python train.py --arch="convnext_v2" --model="self-supervised image encoder" --dataset="drawn small creatures on textured ground" --train_examples=101725 --image_size=32 --crop_scale_min=0.4 --horizontal_flip=true --color_jitter=0.6 --method="simclr" --isotropic=false --norm="layernorm_no_bias" --activation="gelu" --mlp_ratio=4 --layer_scale_init=0.01 --inner_norm=false --patch_size=[2, 2] --depths=[3, 6, 6] --widths=[64, 128, 256] --kernel_size=5 --projector_hidden=512 --projector_out=256 --projector_hidden_layers=1 --temperature=0.3 --init="lecun_normal" --residual_init="none" --optimizer="muon" --muon_scale="original" --lr=0.0086 --momentum=0.85 --nesterov=true --orthogonalizer="polar_express" --adamw_lr_other_params=0.0018 --ema_decay=0.999 --magnitude_pruning=0.7 --steps=5500 --batch_size=128 --epochs=6.9 --lr_schedule="constant" --warmup_steps=160 --weight_decay=0.03 --adamw_weight_decay_other_params=0
Rows from block 11, named by matrix and row number. Rows with one number belong to one neuron. Each number is 500 + 40 x the weight over its row's rms, rounded and kept within 0 to 999. All counts start at 0. Numbers have three digits each. After the name is the row's rms in percent of the matrix's.
# fc1: MLP up (model.blocks.11.mlp.fc1.weight, 1024x256), inputs 64-127
# fc2: MLP down (model.blocks.11.mlp.fc2.weight, 256x1024, transposed), outputs 64-127
fc1.151 097:500500500625500500500544572499500500500500500500500500392412500500606500375500500500500500500500500426500500500500537428553500500487596500500641500500457500500500500500609500500500500438500500
fc1.152 107:500500500604500434500500500500500500447500500407500500529500500500500500498500500500500500500500363500500459500500500531500500386500500500500500500497500500500500500500500459500552485500500500
fc1.153 116:500581500566500500500500500500577607500500500442500500500500500500492569500500500500500500500500526500500534500461500500500500377522500500584500500500500500509500604500500500539500500500401500
fc1.154 084:500500625500500500500500500500500500558500500469446500556500500500500484500500517409500500500497462500411497567500500500500471500500600535528500500500500500564550500500511500500500500500500431
fc1.155 087:500425500500570500500517500500500500500500444500500462477411600500500500500500500519500533500500500500500500500500500500557500500500502500409500500500453500500500500500500500500581454500500584
fc1.156 149:500418500500500500477500500500500500555455500500500500598500500500500500517500500518500465528500504475500500500500485500500500372500500504500500500535500500500500500500500500501501500464500599
fc1.157 114:420500591500500500500500500500390500500500489500466500500500514500500500666549500500458500500467418559500500500419500500500538500531500500500456500640500455500500500500500401500456561534500650
fc1.158 054:500500500525581453500500466460500500500500500437500500500500500500541500500639596368500500500408500500500500500500500500500500500500500415500568500534500500500500563500500613500500500500500500
fc1.159 141:446500500500500640500624499500500500500482500500500500500500500412444500532500553494595500500500500500500500401495500500500500454500500500500500574500500481567500580500500529500500500500500432
fc1.160 100:500500500500500500540500500500582500442611500500458500500500500500500500500500500500500500529595500626500500500544500500577500500500500500500366429500500500500532500500500634500500500500357500
fc1.161 093:371500500500472485684500500500383500500500500500500523500500500500564500500600500432516487500500572508500500500579588500500539500416480500500500499632500498500500500500500500540500500530500500
fc1.162 117:500415500500500500500532500556500500474568500510500500444500500500395500500500500500500500500500477500500500500540500620500403500500676500494500500500500539619500550500500412500500500533500446
fc1.163 117:500452500500500500520437500500500500500573500440500500500500500649500500500500587500436500500500500500500500452500500500409500500447500500500500500500553500500500500374500500381503500500500500
fc1.164 105:432497500438500500339500500500500500554462413500500500605500500500500547500500500500500500582500500500500500500467500500500500439500500500500500500542598500564500546500500500500500500500500584
fc1.165 100:500500500500500500427599503500500500500500500500500507547500500585457500414500407500500500500500500405520500500500500500500500500500500500500500504500500500541500535417500500500602477416512500
fc1.166 121:462500500500500500500500500485500528553519500548500500500500500500404500500500500500500500500500500500500500500500427500500478500500440500500618500611500594396564498500500500500500500505500568
fc1.167 100:500500500500533500500500467500488500353444500500500500500494500500420500500500433500500500595472360478442500500500656449500500553569500500539511500500500500500500637500520500478500500500500500
fc1.168 123:458500500449500500500537500447506500500500500500485500464500500500500500500500579500495417500500500500500500500518500393451500500500420572500540500500500500522500500500500500500500567500404526
fc1.169 108:480500500500500575473500538500500500414500500571521394500500500450500500500422500500345633500465500500500500500500534560500500463500500500500500535477437371500500500500650500500500480580500525
fc1.170 102:500500654500547500500500500646500500531500500459500529449500478500500500500500500500500472500500500455500500518500613500500380442457500597500500500538500500500604512553500500565500500500500460
fc1.171 113:452500500500500559632500500500436557500500500438352500533500510500500500419650500500450583500500410500383500500500500444457500500537500500434500540500507500500551500500500500500500543500500500
fc1.172 080:539500500500500500500500500500500500500500500500500500500576500500500500500500500509500500455500483500500500500500500500500562652383500466500500488500500500361582500500448500500500444500500500
fc1.173 110:500500500500500537432500500549494500500578500500500500585500541500568500506500489500553543500500500500581396435500500450500500568500500500500500500500401555500391500416500500530500505500407500
fc1.174 112:588500500500413384500500500388568500500636500500500371500493500500500540500417444500577500500500500500421500500500500500500500427500500500500500500500386500500463481500500500500567529500500500
fc1.175 078:500500538500500561500500500500567532500500500500500500500393543500500475552500591361500500500436500500500543500477500500465500500589470456500500500500500500500457400500500500455500500500500500
fc1.176 068:500500500500500576500500500500393500500393500500632500500500500500500500500460500500500599534500500500500500500341433500500472500500500500617500418490613500500377500500500558370500500615500570
fc1.177 112:463500500631500517500500500500500500500500500500400500500500468419500498500517500500500500500500500500500440500500500500500429372394500586500500429500500500560500500500500559500586500500500500
fc1.178 059:422500622500641500500500473500500500361500500500500500500500385595500500500564500500500471500500500500500500500500500564500500500500517500500469500500500430500500500500500500500500500500500500
fc1.179 087:500500500500489500500450500500500500500500500500500547500516500500388585500564452500500445541500500570406500500500500500430500500500500500500500493530500383500437500500500500622500500500500651
fc1.180 126:500500500500500500500500525500500500500500500500429615500500490500500514500500432500528527531500500500553517500500500500500427500500500500465431498500500500500500417422500500500631500500500500
fc1.181 107:500500557500500564500500500585500500500566500500500500616500452500500422500393500500500500576500576500500500500500500500568500500500500500500553500500500561500500449500500500513500546577500588
fc1.182 114:439500500500500409500500647500403500500560500583500500500504516500486500500500500500535500500556500544559500421500436580500426500382462544500623500500500472460428478608450500500500500500500425
fc1.183 129:465500500500500500500500472500500500500500518459500480500500500422500469500500500425500433500423583500500500500506500500500500500500520549500486500512500500500500500500500500500500495472500500
fc1.184 120:500500500500500500540487593569533500500500518500500560500500500500500596500574475384500500500500536414500500500500500500500500467417500500433373507500500500442500500531500500500462500500500500
fc1.185 100:545567562500428579500587556500500468500500500363500500589500500500500500500500500500500500500500500500500500500500500500500542500371637500567361579500429500500500500500500382500500466525500532
fc1.186 092:529500358500500500500473500500500500610500586440500575450500500500500500612465500500500536500500500406500500500500500500500581500500490500373500500500500500500500500500500500500500463500500500
fc1.187 064:410500500538500500500500567500500500500500436500439500500500534421500607500500446500500500398500500500500500407500552464463500500429500500500500446500500500500500500608500500500500500500500500
fc1.188 105:500588460500500550523500500500500500500500500500448500500500500500643500500500500500500468500500400370500500499500585500500479500500419449500478500500500500500500500500500500631389562500500418
fc1.189 113:427500500500500442498432500500500500500500500500500500500469559500500500618500500431500500500555500578500500509500563558500500450500586500500500466500500500500500576500500500500500500500500500
fc1.190 079:500500500500500500500516500431500500500500500500500500500500604500500432500666500500500500455500500500440500390500500500500384500500500500500425442500440500500570500500500498500500500551486500
fc1.191 121:407476500522500558500500500500500500500581500446540500470430500552608500405560500472500500506500500500500500500500500500500553500500399470500500500500500428624500500500506500579500500500500611
fc1.192 117:524500500554572500418427500505534500485500593500500500530500500500500500500500500500500509500557500500516500500500500500500504500500500554651552500600493500448500468605451499500500500394440500
fc1.193 088:500500474500500500500500500434521500499443500500500598500500500557500603476500500500441500500500456609500500500513500500500551561500500500500500436500500421500433500486500500500490500500500500
fc1.194 113:500500500500500500424525475500600500500355500551500500428500500500500500390593379500500500500500500500500500500578500500500500429556458500500500500576500500500500434500425586526463500500500500
fc2.151 097:500500500483500500408500500500500500500500500500500500500594359434500500392500450500500425500500445500500500500515500500500500467500559470500500500395500417586500500500500500500471500500500500
fc2.152 134:629500500547554500500500500605500500500500500531500500500500445518401500627500449500500634395500500466500500500479500511500500621500500500500500500500500500500452566500500500500500500397500420
fc2.153 122:500557500432379357465500500553500500370500500500500500500500500500500508573546468430396500500537590500500500500500500500500500465500500488500500500500500481530466448500500500556500413500500448
fc2.154 076:500500500500386500442500380500500500500500491500500500500500500500476500500474500450611500500574437500431581500500512500527500500500406500500495500500500500500500500454546500500500500387500500
fc2.155 072:468403500500500389500500500500500431500500500500500500500500500500500419500500458500500500500432590500500385500500500523586414500564500587500500500500500500500500426500500500590393500500500500
fc2.156 144:500500500500500500448365396466597500500500500500484500500500537500500572500500502500500500500534500582500581500500500514500578367500500527500558500500500451500602410500500500500420500542500396
fc2.157 109:500500500500500500500500500563464500500500572500500598500448500500500471500500505500500500500500500560505500546579500500500446500500403500500500451429500500500500500500500495587474500500519437
fc2.158 045:459500413500565500500500500500587605500500500500500500500500475500500500420500500500500500500500500500500573422500500593609500500423586500386500583568500500500605398500580500500500500500500562
fc2.159 157:500413500500446592634462439500500500500509500450416500500500565500500500500544447500500500500482500500463500409500500473500500500500500548500500500500520467500456558439522500500561459500500500
fc2.160 087:500500500500500500500500500500500556500500354416500500407500509500500500542500500500500559500500500500500500500500550500557500500557500608427486500500500500500406500363500500557439500443500500
fc2.161 102:500545462467500541500540548475524500500500500500500463500500500601500500530500570500500500500471500500500500500472500500500500500414500500589500500500500500500500414566500500500562500500500500
fc2.162 106:500558473500500454449500500500476500500517500547549592500500544500500434500516454500500500500460484464500573500500407500500500500476500500500500500500500500500500617500500544500606500487460500
fc2.163 125:500500500500500477500500578500500500553500500560500537500500500500564500391500500514500506500500500557500500607500500500500500438500568416500500500500500500500542488500500500389500509424464435
fc2.164 105:537500500500552500500500489500416500500500500451314500500500406500500500435611538500500500631500500553487500500500500384500500411500500500500500500498500500500500500596617500471539402500500500
fc2.165 094:524500447500548372500500500536500503500632500500563500500421500500500529586500500613500500507530500500500500417500500500500500500470500500458500500500480500500500500591500500500538500500531500
fc2.166 141:500500526500445595527500500568461500500500561500500500500500572610458500429500500415609500500546448403461500500500500500465500500443500500500500524500500500500555559447542442500460559500500500
fc2.167 091:500465485427500526479500695485603500500500500500500500575463500500500500500500500500563382500500500500500500500500500500500577500500500500500606621500500500500613379500500500500500500500500500
fc2.168 127:520500500500489602500500500500500500587500466462565609500516397592500500418500500614500500500500500500500500500500500500614500500586425500384500551500500500500500579460512500500500500500500500
fc2.169 093:500581456500466580500500500500500471500405500467500627500535500577517500500500500560467500500500500500500500500500500500500500500494500500430578500562500500500500500500500500500500614500500486
fc2.170 096:500500500500500429481408500500279622470500444500500500500500500571500500500500500423500500500500500500500538500446650378500476500500500500500500500500500500500500562500402500500582500500500481
fc2.171 102:500500500500650413500482516500500420500500500500500500609500500500500427500429500588541500500500500500447444500500500500500500500553465500500500566578489500549500442527500500500500500500500500
fc2.172 090:500500471500500500570600507500500500500500500500500500500500500500500543500500500500500500500500500500466500500534571500500500500500500444500523500500500500500500500500655500567500500500500500
fc2.173 112:350500418500500500500500406464500500500500524417500528500578500528500500500500500500500592539418500500490500500409500500500557500574500455477500500500469500500500500379500500500500500671500500
fc2.174 113:435500513500506473500500500500500479421423500500400500389435609369593500500500500397500404500500500544456490500429500500500623500500500500500501500500459500500500545500500500500500500500500473
fc2.175 068:398500500500576557500500500500500500500500558500534500500500500500500500500500500641500500500500500449500586500500500500500500556500377500500474500500500500500639613500500430517576356500500500
fc2.176 065:500500500500500557500522500500500500366500500500500582546500500500500500500500500596500500500614500500500500500500549500565500500500500598590500500500411500500500614500500500447430500500500500
fc2.177 129:500500500500500500468500500582500464500500431426500566660582500500500500500500524500500500412500500442500500540500500500500500500562500500415500500500513500500419500500500394500500580500500406
fc2.178 064:500500500560500601500500500500500500443395573500500500500500500500450398500500500500500500500602500580500500572427500359580500500500596581500500452500500495500500500500500464500607500500442500
fc2.179 091:500500459485500500500367500500412500500447500540500500500500442500500500500551500570500444500500500483500500500500500500500500416500500500500586500460500500507500500500500500429500500450449500
fc2.180 130:500500500476500500500407538500425500499500538559500500500500446576500500500582500500500500500500500500594549439500500500404500398621500500436500500500500500461500622500500500501353500502500500
fc2.181 106:548412500500500438500500500500500322564500315500470500500500500500500500500500500500500500500500500481500500500500500477500500500500500545458500500500500500500499500500500545500500500500593500
fc2.182 102:500500500545500500500500500500485500534500500500487533500566500500500476500500500348451500500500500621500457500500500500536500500500420500500500500460500500423500500406328500500462500500500500
fc2.183 110:500450500470448500500500462500541452500527596500500500500500500463500500500472500500378500500500500500500500500539500407500500500500500500500450526500488566602466428583521500576502500482500500
fc2.184 111:500500432527624500480514455500500500575613468500500355500388500500523500500500500500500500500500500498385414407500518500500430500430500500500500421500500500500500500500500500500500500500611447
fc2.185 093:410590500616500500500500500500500500500500500500500500500500500500500500532500379500500500500611500500500500500500500545430500500428559500506500500500500500500500500596500416500581500500500500
fc2.186 082:500500500531602500500500500500500609489500500416500500500500500500500500640500500510500516500500500500500500500402452419500500500409500504511559456579500500500564500556500500557500500602391500
fc2.187 053:500500435500500500500500531500500500500500557404500500499500339500500500500500500500429500500424500500500461500462500500500500500500500451500500500500500500562500500500500500570500500500595500
fc2.188 114:500500536500432500573544403500500479500500574500500552456500500500500500500578386464500458500473450500533500500500500500500500603500500441500500500500500500500500500500500483500628546500500424
fc2.189 100:451500500500500500328500500368500500500500500500500357500500500500500450500536543374500500500500500500500500571500500452589500500449500500500500500426500561500500478500500527500500500500500540
fc2.190 082:347592500500467500500500500503500500500452500500500500500500500500500500500500430406405500500500500500500500475500548500500388500500460500436500500492464500605500500500500500443500500500616521
fc2.191 123:500506500473500500500500539500500536500500500500419500500500500500500500500513600493500500500552474464500500430500500500500500500470545500500500500500500500564500500500500500500500500500468616
fc2.192 123:500500629500500576486500458540500500500500429500500477500500500500385523537500500500500500500426532586545500472500440500500518507500500500500500500500500500547500500500500500500500588425500524
fc2.193 082:437406500500500500500500500454500500500500500500423500500562416503490500500601500450373500500502500500500500500500403500500354500500553532500500500500500500546456631500480500500409541500500560
fc2.194 131:500527500596500398561393500500503613500500500500500500500500500500500500440500536500500500500500500500500529500500500500526502500500500500458547500413377377500500500500531548500500500536500424